Weights of a small image classifier.
Model: depths [6, 6, 6], widths [80, 160, 320].
Training: muon at rate 0.022, 17200 steps, batches of 128, held-out accuracy 95%.
Data: trained on rendered rooms with furniture, 36250 training examples, 60.7 epochs.
Rows from block 2 of a small image classifier, named by matrix and row number. Each number is 128 + 32 x the weight over its row's rms, rounded and kept within 0 to 255. All counts start at 0. After the name is the row's rms in percent of the matrix's.
After each channel's rows are labels from the 100 images, of 14976, where the channel reaches its highest value: "peak on" is the class under the peak; "strongest on" is what is common among them. Only what is clearly more common there than usual is listed. The data: rendered rooms with furniture.
# conv: 3x3 conv (model.blocks.2.conv.weight, 80x80x3x3, each kernel summed), inputs 0-79

conv.74 096 [100  47 145 104 138 152 120 103  81  90 161 131 160 179 159 123  93 157 120 187 157 150 113 109  77 129  79 127  98  54 102  80 138 168 151  88  96  68 129 112 133 116 101 161 148 140 138 101 127 134 177 127 128  77 128 153 128  92  44 126 112 137 146  72 132 146  98 121 149 110 156 114 147 129 176  96 117 108  85  79]
peak on: dog
strongest on: dog; blue walls

conv.48 091 [113 171 152 124 140 111 162  81 162 122 134 110  77  51 129 133 135 191  47 148 109  80 144  69  91 108 150 103 155 154 149 109 100 144  79 192 140  59 110 162 100 164 150 135 128 119 154 125 123 132 133 122  77 121 121  99 111 101 105 171 137 103 119 110 130  37 103 113 142  68  83 120 160 132 116 151 123  98 120 130]
peak on: window
strongest on: window; red walls

conv.66 107 [103 126 134  84  66 190 130 106 127 160 146 171 132 110 140 165 117 106 115  91 192  98 119 136 113  88 145 156  96 129 140 224 135  81  85 139 159 153  85 155 107 141  93 131  58 169 154 151 160 128 122  53 139 190 119  71 118 141  75 102 140 105  98 102 147 137 163 133 180 121 155 144 140 122 101 133 143 104 138 140]
peak on: trophy
strongest on: trophy; largest object: trophy

conv.15 136 [126 139 128 185 115 136 122 157 172 160 135 145  61   0 147 141 119 117  79 154 150  91  95  63 114 110  95 141 145 148 129  97 109 146 162  69  76 117  89 140 129 151 132  84 147 140 145 141  78 129 121 152  99 142 101 139 136 115  92 136  99 153 157  95 122 144  74 152 108 126  98 134 107 180 106 116 151 164 151 153]
peak on: lamp
strongest on: lamp; blue walls

conv.34 111 [120 154 150   5 142 137 161 153 161 148 147 172 110 150 158 125 138 169 106  74 141 169 112 104 112 145 136 175  94 171 128 127 170 143 149 158 105  87  72 131 137 155 144 160 170 172 159  98 104 130 148 137 126 187  94  58 139 139  87 140 112 136 119 104 118 109 139 117 195 105 130 147 111  90 126  78 150  75 153 126]
peak on: trophy
strongest on: trophy; count: four

conv.4 111 [114 138 115 104 112 116 100 178 165 118 128  75  81 124  65 123 160 119  84  97  99 203  81 139 123  48  87 149  77  86 161 125 121 148 135 129 152 171 149 171 137 114 133 143 153  86 107 118  95 148  98 112 128 177  76 141 132 147 164  97 140 118  96  90 119 132 141 141 137 114 126  78 121  96 104  58 170  83 105 192]
peak on: window
strongest on: black walls

conv.57 073 [132 171 194 116 112 102 155 123 124  97 114 134 118 136  80 118  95  66 148 108  76 157   3 111 149 111 116 112 156  79 121 115 104  95 140 141 159 134 120 129 102  86  99 106 146 144  91 158  97 138 127 111 151 145 155 134 105 133 146 115  61 132 131 111 120 134 186  80 130 129 154  79  82 111  63 149  96 191 153 113]
peak on: table
strongest on: table

conv.52 098 [144  96 111 125 157  30  96  62  77 149 120 138 127  66  93 144 155  70  72 133 103  84  88 153 119 139 120 159 166 104 105  92  85 150 170 100 146  73 185 110 117 132  78 155 105  91 116 147 141 118 130 110 101 131 105  80  87 121 150 118 148  99 111 114 138  95 103 104 112 145 130 101 128  93 129  84 106  80 180 103]
peak on: floor
strongest on: black walls

conv.68 082 [120 164 168 108 126 169 106 164 170 170 136 128  21 131 137 102 144 116  80 105 175 148 152 123 142 122  90  87 134  98 176 117 109 104 126 147 147 109  72 134 113 139 134 117 118 148  79 154 140  96  45  95 119 173 131 105  95  94 147 132  88  81 141 128 130 139 143  81 109 101  60 122 105 123  65  67 123 136 145 166]
peak on: lamp
strongest on: lamp

conv.0 063 [110 136 199 129 146 151 110 153 239 149 104  90 112 149 157 118 139 111 148  92 128 134 146 125 151 128 104 201 125 129 122  92 138 106 139 109 117 133 149 140 130 115 151  43 117 112  77 134  78 150  79 136 127 220  80 102 112 100 163 104  91 146 134  74 131 145 114 148  82 114 100 138 119 181 127 101 151  82 109 118]
peak on: dog
strongest on: dog; largest object: dog

conv.1 098 [138 104 108 139 106 176 108 189  76 146 170 118  81 126 185 112  71 142  98 168 154 109 136 130 115 113 109  81 111 114 113 129 139 135 120 115 135 142 134 120 107 187 117 150 207 107  94 138 101 110  87 168 104 109  74 141 107  96 132 111  77 155 157 129 104 139  53 123  57  90  91 122  72 107 187 130 145 115  73 132]
peak on: dog
strongest on: dog

conv.44 099 [148 139 105 154 104 157 107 123 181 174 116 135 152  92  68 138  67 106 146 166 145 117 100 144  86  88 144  88 175  98 134 102  96  75 142 101 105 150  96 122 163 159 183 156 105 126 196 174 127 147 136  97 145 100 125  79 154 114  92 166 158  63 182 102 154 168 157  97  89 161 150 131 141  98 122  94  73 116 159 143]
peak on: window
strongest on: window; black walls

conv.16 097 [ 93  94 124 131  97 107 125 127 123 140 118  87 142  65 155 108 143 136 100  97 125 148 135 130 122 163 136 145 108 127 142 113  77  27 120 119 145 165 147 105 147 139 193 159 114 121 120 126  56 159 175  99  60 135 218 120 122 118  78  94 106 127 194 163 125 104 130 118 137  88 143 108 131 163 111 117 165 190 164  93]
peak on: robot
strongest on: robot; largest object: robot

conv.26 093 [113  96 128 178 156 110 117 126 132 138  95 132 101 157 143  93 108 114  97 118 122  81 146  62 105 161 147 118 131 127 105 107 105 137 130 116 106 113  81  75  96 120 139 103 162 173 165  56 105  98 128 202  69 139 152 160  87  70 141  85 167  45 127 104 124 131 190 155  82 132 135 168  97 106 124 110  70  93 126 116]
peak on: lamp
strongest on: lamp

conv.77 086 [135  99 141 178 111  89  97 136 174  93 112 125  86 150 128 139 128 130 183  66  61 122  98  84 126 130 144 135 129  87 113 130  79  87 143 107 163 152 146 135 100 157  94 143 164 123 119 109 105 140 143 157 160 161  69 117 140  75  51 131 152 149 139 144 125  98 179 105 143 105 128  87 160 156  90 126 115 225 120  65]
peak on: wall
strongest on: black walls; lamp

conv.42 079 [122 134 150 134 107  89  97 158 168  95 159 122 122 103 106 128 144 127 112 120 155 115  79  69  77  90 202 124  76 172 124 170 110 140  99 100 110 124  67 142 104 143 108  94 101  58  66 132 119 107 110 108 112 178  87 141 107 218  96 154 134 141 150 100 109 184 140 146  92 113  78 121 116  85 132 166 164 137 104 132]
peak on: trophy
strongest on: trophy; count: four; largest object: trophy

conv.55 066 [ 83 169 157  71 175 118 133 174 123 140 157  98 128 180 117 127 129 120 103 117 147 146 111 165 102 131 120 150  16  89 129 166 103 114 129 114 122  66 157 105 122 122 131  45 121 119  72 161 149 100  92 118 139 161 145 116 114 164 102 128  84  93 100 165  65  82 158 106 142 109 147  96  90 125  92 112 141  80 101 110]
peak on: robot
strongest on: robot; dog

conv.8 105 [132 141 135  65 138  71  96 117  10 116 129 142 128 191 148  81 103 145 111 106 126  92 101 121 119 198  74 147 183  97 132  92 151 113 130 120 142 173 154 137 127 111 115 170 118 171 110 113 142 130  80 165 127  55 152 128 116 141 112 134 133 127 141 131 150 141 135  83 146 116 120 118 161 154 110 114  53  75 171 123]
peak on: flower
strongest on: flower

conv.14 104 [127 115  92 140 123  66 151  72 151  59 100  92 160  52 110 137 116 116 129 149 139 115 138 138 130 147 106 106 123 110  81  44 135 124 106 124  87 175 112 119 139 171 111 151 127  40 156 164 122 127 142 179 115  79 125 104 113 116 139 125  76 137 117  97 131 140 110  96  44 133 140 135 130 143  95 122  81 141 110 203]
peak on: window
strongest on: teal walls

conv.3 096 [142 169 115 138 104  93 119  89 129 132 115  54 125 135 103 138  53  94 121 109 103 127 137  61 130 160 143 141 123 143 119 136 150 150 129  91  54 103 150  94 124 128 132 107  84  54  90  56 216 145 146 103 149 107 133  94 109 135 158 101  71 115  98  96 142 129 126 155 115 129 142 117 108  91 178  84 130  85  75 149]
peak on: lamp
strongest on: count: four; lamp; sofa; yellow walls